Weights of a small image autoencoder.
Model: encoder norm groupnorm, encoder depths [3, 4, 6, 3], decoder norm batchnorm, decoder activation silu.
Training: muon at rate 0.01, 15700 steps, batches of 192.
Data: trained on close-ups of made-up surfaces with and without defects, 203450 training examples, 14.8 epochs.
Rows from block 9 of the encoder of a small image autoencoder, named by matrix and row number. Rows with one number belong to one channel. Each number is 50 + 12 x the weight over its row's rms, rounded and kept within 0 to 99. All counts start at 0.
After each channel's rows are labels from the 100 images, of 14976, where the channel reaches its highest value: "peak on" is the class under the peak. Only what is clearly more common there than usual is listed. The data: close-ups of made-up surfaces with and without defects. In brackets: how many of the 100.
# convs0: first 3x3 conv (encoder.blocks.9.convs.0.weight, 144x144x3x3, each kernel summed), inputs 72-143
# convs1: second 3x3 conv (encoder.blocks.9.convs.1.weight, 144x144x3x3, transposed, each kernel summed), outputs 72-143

convs0.25:60 52 56 55 62 57 48 61 59 43 31 54 50 60 38 57 48 38 45 45 47 44 42 67 65 33 47 44 52 41 52 57 54 63 40 52 57 31 51 65 74 38 31 64 59 71 59 41 44 31 63 60 61 41 51 56 81 55 56 79 74 50 58 41 51 56 63 69 47 37 62 55
convs1.25:46 58 40 50 51 46 41 64 53 60 64 51 39 50 50 53 55 57 67 66 59 61 41 36 45 56 56 52 59 51 37 38 55 45 65 48 53 84 34 50 32 63 73 59 62 58 49 57 59 52 44 49 50 51 64 41 39 76 57 46 41 44 37 44 53 64 59 37 45 50 31 38
peak on: stain (31)

convs0.110:60 69 38 51 55 35 44 65 58 59 63 48 46 47 51 38 53 64 42 39 58 80 66 58 51 57 59 40 48 41 63 56 30 62 25 45 54 53 41 38 43 33 35 35 35 67 60 60 60 59 45 64 63 34 42 48 63 89 47 51 36 58 59 33 54 46 27 45 27 46 56 38
convs1.110:50 44 55 62 55 58 56 18 26 51 44 49 59 52 56 65 67 35 58 64 42 41 68 49 47 37 57 39 55 63 40 58 44 53 62 67 61 36 50 60 54 49 41 48 66 28 48 37 53 48 55 41 42 69 49 55 33 10 55 51 59 38 35 58 51 46 76 46 72 31 50 61
peak on: bright spot (27)

convs0.73:59 42 61 40 46 37 62 33 46 50 61 48 37 48 51 49 52 56 41 42 58 43 38 52 68 56 16 63 69 59 53 52 69 54 68 65 64 66 52 23 31 53 83 34 41 48 57 51 49 59 41 34 42 44 43 68 63 14 43 47 19 82 57 59 48 39 60 32 58 64 66 64
convs1.73:36 49 43 53 64 51 49 72 28 51 44 44 73 59 68 43 50 58 49 54 45 56 58 49 52 32 70 49 24 53 42 41 28 55 69 45 36 46 47 66 68 45 31 67 75 38 48 43 56 33 54 61 48 47 67 47 42 66 55 51 74 30 48 34 44 57 41 82 52 33 38 41
peak on: dent (46)

convs0.124:68 66 51 57 49 61 50 53 53 56 41 39 45 30 48 55 53 56 59 50 48 62 80 56 47 45 60 50 41 69 74 72 58 42 37 45 45 72 47 26 75 50 57 33 55 53 58 58 61 61 71 59 77 55 62 53 75 69 59 33 47 68 68 46 61 39 54 51 53 64 49 56
convs1.124:41 45 59 55 40 50 46 23 25 56 57 44 51 74 64 58 61 43 56 58 50 45 66 52 52 53 55 34 69 48 38 33 38 63 50 66 52 40 43 67 33 34 30 61 49 38 48 37 38 47 45 42 38 55 50 57 15 43 46 61 47 33 40 70 46 48 55 59 54 26 43 45
peak on: bright spot (42); dent (36)

convs0.91:52 51 55 66 53 37 36 27 42 58 48 55 48 58 32 51 60 64 64 45 55 53 65 44 58 50 54 52 40 79 39 43 49 67 66 57 64 48 82 21 56 64 31 56 64 78 51 44 72 41 42 39 50 50 44 62 44 56 34 65 60 36 55 62 44 54 44 46 21 34 52 30
convs1.91:38 67 49 51 49 55 65 41 40 46 57 52 51 56 72 36 44 47 44 44 55 52 65 66 45 43 47 75 71 45 57 73 56 42 53 49 37 52 38 64 45 46 62 44 53 38 51 60 41 60 48 58 31 60 56 36 55 22 63 55 38 49 52 53 70 48 66 63 55 55 60 62
peak on: dent (26)

convs0.21:69 68 50 57 60 55 41 48 51 49 54 69 60 65 38 82 61 44 39 56 56 35 46 59 60 51 60 52 50 35 68 47 51 62 46 46 43 57 73 63 80 37 40 57 39 65 54 43 35 32 58 65 48 57 49 55 57 42 56 73 68 34 47 54 45 55 41 72 54 57 61 34
convs1.21:47 49 48 50 43 51 44 69 56 61 62 35 41 56 71 57 58 46 65 57 52 63 43 40 44 59 52 50 61 52 35 47 51 44 49 56 64 66 25 47 28 62 71 56 71 52 57 51 58 54 50 41 47 51 55 43 43 80 60 40 47 56 49 41 52 68 72 40 37 44 35 55
peak on: hole (50)

convs0.140:65 45 51 49 44 43 50 55 96 70 58 51 52 45 55 60 53 50 40 42 48 44 59 26 50 39 57 66 28 49 44 44 55 39 55 50 50 52 31 59 51 52 43 59 57 51 48 51 42 55 43 61 58 47 19 31 45 39 31 46 51 41 54 16 50 44 21 60 40 47 39 34
convs1.140:38 49 45 55 55 47 57 74 36 29 62 54 49 48 49 48 58 64 55 41 52 65 15 66 56 55 31 45 69 50 49 63 57 49 52 50 46 45 22 37 42 63 63 53 44 57 52 57 47 50 56 45 57 50 66 39 52 20 60 47 27 41 23 62 48 44 76 51 62 54 43 57
peak on: smear (51)

convs0.32:48 63 53 41 71 58 52 40 59 47 48 61 44 70 49 68 57 41 39 37 62 73 39 73 60 44 53 45 45 45 72 61 73 69 24 34 55 35 44 32 52 68 50 55 59 45 59 41 45 68 42 50 49 56 50 44 41 66 51 65 41 36 44 47 54 49 51 57 35 51 58 46
convs1.32:59 51 47 57 45 46 45 68 58 45 50 44 52 49 56 58 50 58 74 69 47 44 51 35 56 54 59 45 64 51 35 55 38 48 70 67 63 80 36 52 44 41 59 58 65 70 62 58 57 23 60 48 59 56 70 44 74 53 68 49 60 50 40 39 52 63 64 52 50 40 42 38
peak on: hole (28)

convs0.97:55 45 56 73 38 58 66 30 34 53 55 51 58 55 45 49 45 49 79 55 63 49 74 26 63 63 41 58 38 54 71 61 64 48 58 59 63 49 76 52 51 64 51 38 27 50 33 63 65 67 60 43 54 56 38 51 49 52 39 80 48 63 50 76 36 51 48 54 49 57 35 61
convs1.97:39 67 37 51 53 37 56 48 42 52 58 58 41 55 72 34 42 37 42 54 51 58 63 75 46 40 59 68 75 64 46 52 62 59 57 57 38 43 34 50 51 56 53 57 56 53 47 39 51 47 42 44 50 46 79 46 51 48 62 44 38 35 56 38 66 48 64 47 55 63 70 47
peak on: dent (32)

convs0.120:49 51 50 55 56 31 44 49 16 47 50 55 58 46 57 42 62 44 51 34 52 57 75 68 62 38 64 53 48 54 45 48 47 42 41 61 60 54 59 54 74 47 60 58 61 32 52 66 54 48 52 63 75 45 38 49 73 74 43 41 62 56 74 30 52 56 37 43 43 47 42 38
convs1.120:57 55 50 51 34 53 46 27 35 54 41 45 38 60 57 58 51 55 56 71 66 61 67 45 47 53 43 42 66 45 57 33 44 63 41 54 34 47 47 62 36 39 26 44 43 76 52 36 53 42 61 46 34 59 64 57 14 40 40 55 31 39 29 78 44 47 59 56 48 42 69 48
peak on: bright spot (28)

convs0.58:50 57 52 43 35 54 51 37 63 53 46 47 47 37 55 70 49 49 63 58 46 42 47 35 37 60 20 45 50 45 54 71 63 70 40 51 58 50 51 60 78 33 61 41 57 32 58 35 72 46 54 52 47 49 53 42 71 25 67 43 54 59 63 75 11 70 99 45 41 41 42 58
convs1.58:37 52 52 49 50 42 65 68 35 42 48 47 49 52 52 37 51 48 41 47 48 60 37 63 55 50 68 52 47 57 43 37 48 41 57 53 43 43 44 38 36 57 51 68 48 60 46 64 36 55 37 41 54 50 54 63 61 71 47 53 56 28 53 19 73 49 19 62 66 43 47 49
peak on: stain (55)

convs0.114:65 65 43 40 39 67 49 47 56 61 62 53 54 37 49 46 52 53 65 55 62 66 70 57 63 46 44 50 58 53 72 77 54 37 38 43 50 70 60 69 58 30 59 44 31 73 47 46 56 50 41 66 77 38 30 60 68 81 43 49 42 50 50 55 65 42 49 40 45 68 35 50
convs1.114:38 56 40 70 54 39 53 38 25 44 53 45 51 60 72 57 58 43 52 59 54 43 72 54 44 50 53 33 62 47 34 28 50 73 62 68 57 31 30 40 46 54 47 54 65 17 42 39 41 40 60 31 45 60 57 58 32 34 68 60 61 42 51 58 37 66 62 51 57 32 73 52
peak on: bright spot (45)

convs0.115:44 70 50 49 54 45 54 35 35 68 59 48 63 32 62 35 67 54 63 51 61 55 66 54 56 31 62 43 43 41 60 56 45 50 41 46 56 69 84 58 50 62 60 52 47 53 61 57 41 63 51 57 68 61 45 56 71 63 65 70 58 45 60 51 70 35 23 47 54 57 27 55
convs1.115:56 44 54 71 34 50 52 45 26 41 47 43 47 61 56 66 53 41 51 60 53 49 62 44 48 49 48 44 63 65 47 38 56 60 34 72 44 23 32 57 48 45 41 54 52 49 43 48 53 44 56 43 37 53 54 54 21 51 33 30 45 48 43 69 32 64 81 53 48 40 78 45
peak on: smear (54)

convs0.111:56 67 40 54 51 62 50 25 67 43 60 55 66 23 47 40 48 54 62 52 53 67 79 70 49 47 55 69 29 52 59 54 54 53 33 47 43 63 41 58 53 48 75 16 57 56 47 63 48 68 34 45 76 64 47 38 55 59 37 58 50 58 67 51 54 29 63 46 34 53 65 42
convs1.111:43 43 63 53 44 45 51 41 30 58 49 42 32 75 66 63 76 50 51 63 49 47 68 48 55 47 42 32 73 55 55 26 44 57 55 65 56 35 45 43 42 38 26 62 57 43 43 32 47 32 61 42 36 55 43 65 42 35 59 55 44 37 44 64 42 61 47 63 66 42 47 59
peak on: dent (30)

convs0.102:58 39 36 53 40 40 56 49 54 38 63 60 34 59 46 37 39 56 57 58 63 42 79 38 61 38 55 62 67 49 44 43 45 39 49 43 60 54 73 53 54 57 48 51 52 70 36 39 44 47 37 48 23 53 46 70 40 49 42 60 31 68 39 69 37 51 58 40 29 53 40 41
convs1.102:53 71 47 64 65 50 58 27 48 48 48 63 58 50 60 46 43 45 48 53 47 54 60 60 49 57 42 49 45 73 59 63 68 76 66 66 37 48 45 44 46 57 56 49 48 36 56 61 60 46 67 59 52 49 58 38 64 29 57 54 46 32 63 37 64 50 52 62 55 57 65 60
peak on: dent (57)

convs0.77:46 57 48 41 48 41 44 46 55 53 62 50 52 45 46 39 58 43 66 35 60 71 18 60 54 46 57 58 72 63 48 50 60 58 49 49 49 49 46 23 38 14 27 48 43 36 45 38 51 60 49 45 59 57 47 61 49 48 20 50 54 33 73 40 68 34 39 16 44 47 56 53
convs1.77:49 39 35 62 45 56 56 41 31 44 45 57 54 57 53 72 37 66 45 61 43 37 81 35 60 56 46 42 35 46 48 40 48 49 64 49 52 47 48 70 43 74 61 67 53 64 48 53 54 46 55 50 36 51 52 43 56 30 60 46 66 54 43 67 29 71 60 86 60 26 68 46
peak on: hole (46)

convs0.22:48 54 52 50 66 55 58 45 79 29 55 78 42 48 37 55 42 40 39 48 45 53 55 66 51 32 74 58 38 51 61 36 56 40 58 49 37 39 77 60 56 40 55 47 65 53 54 46 20 41 54 52 42 63 63 44 51 45 72 67 70 43 32 51 59 38 53 44 40 53 45 34
convs1.22:54 42 55 56 39 42 39 64 57 67 52 37 52 58 60 61 64 61 76 63 55 52 41 45 60 63 47 42 58 40 31 55 46 61 37 49 65 64 22 45 47 60 62 57 63 68 48 48 69 53 55 45 59 51 52 41 48 76 30 49 43 61 64 53 39 72 57 64 38 41 42 57
peak on: hole (72)

convs0.62:38 44 40 34 41 42 71 54 36 35 37 48 44 45 52 55 45 43 48 69 59 33 57 45 54 58 16 39 37 49 52 54 61 47 47 60 44 47 43 45 54 44 78 35 60 46 38 53 33 31 34 45 38 66 60 45 87 35 91 54 48 55 41 59 41 52 74 69 35 49 60 54
convs1.62:42 46 47 59 33 44 42 48 38 58 44 43 52 46 44 51 41 49 43 36 44 59 36 49 56 50 77 45 43 51 45 44 60 56 47 49 38 42 49 37 52 58 33 76 39 47 56 52 62 52 60 39 55 40 51 59 28 81 16 40 51 42 56 28 55 61 30 47 48 56 31 52
peak on: dent (32)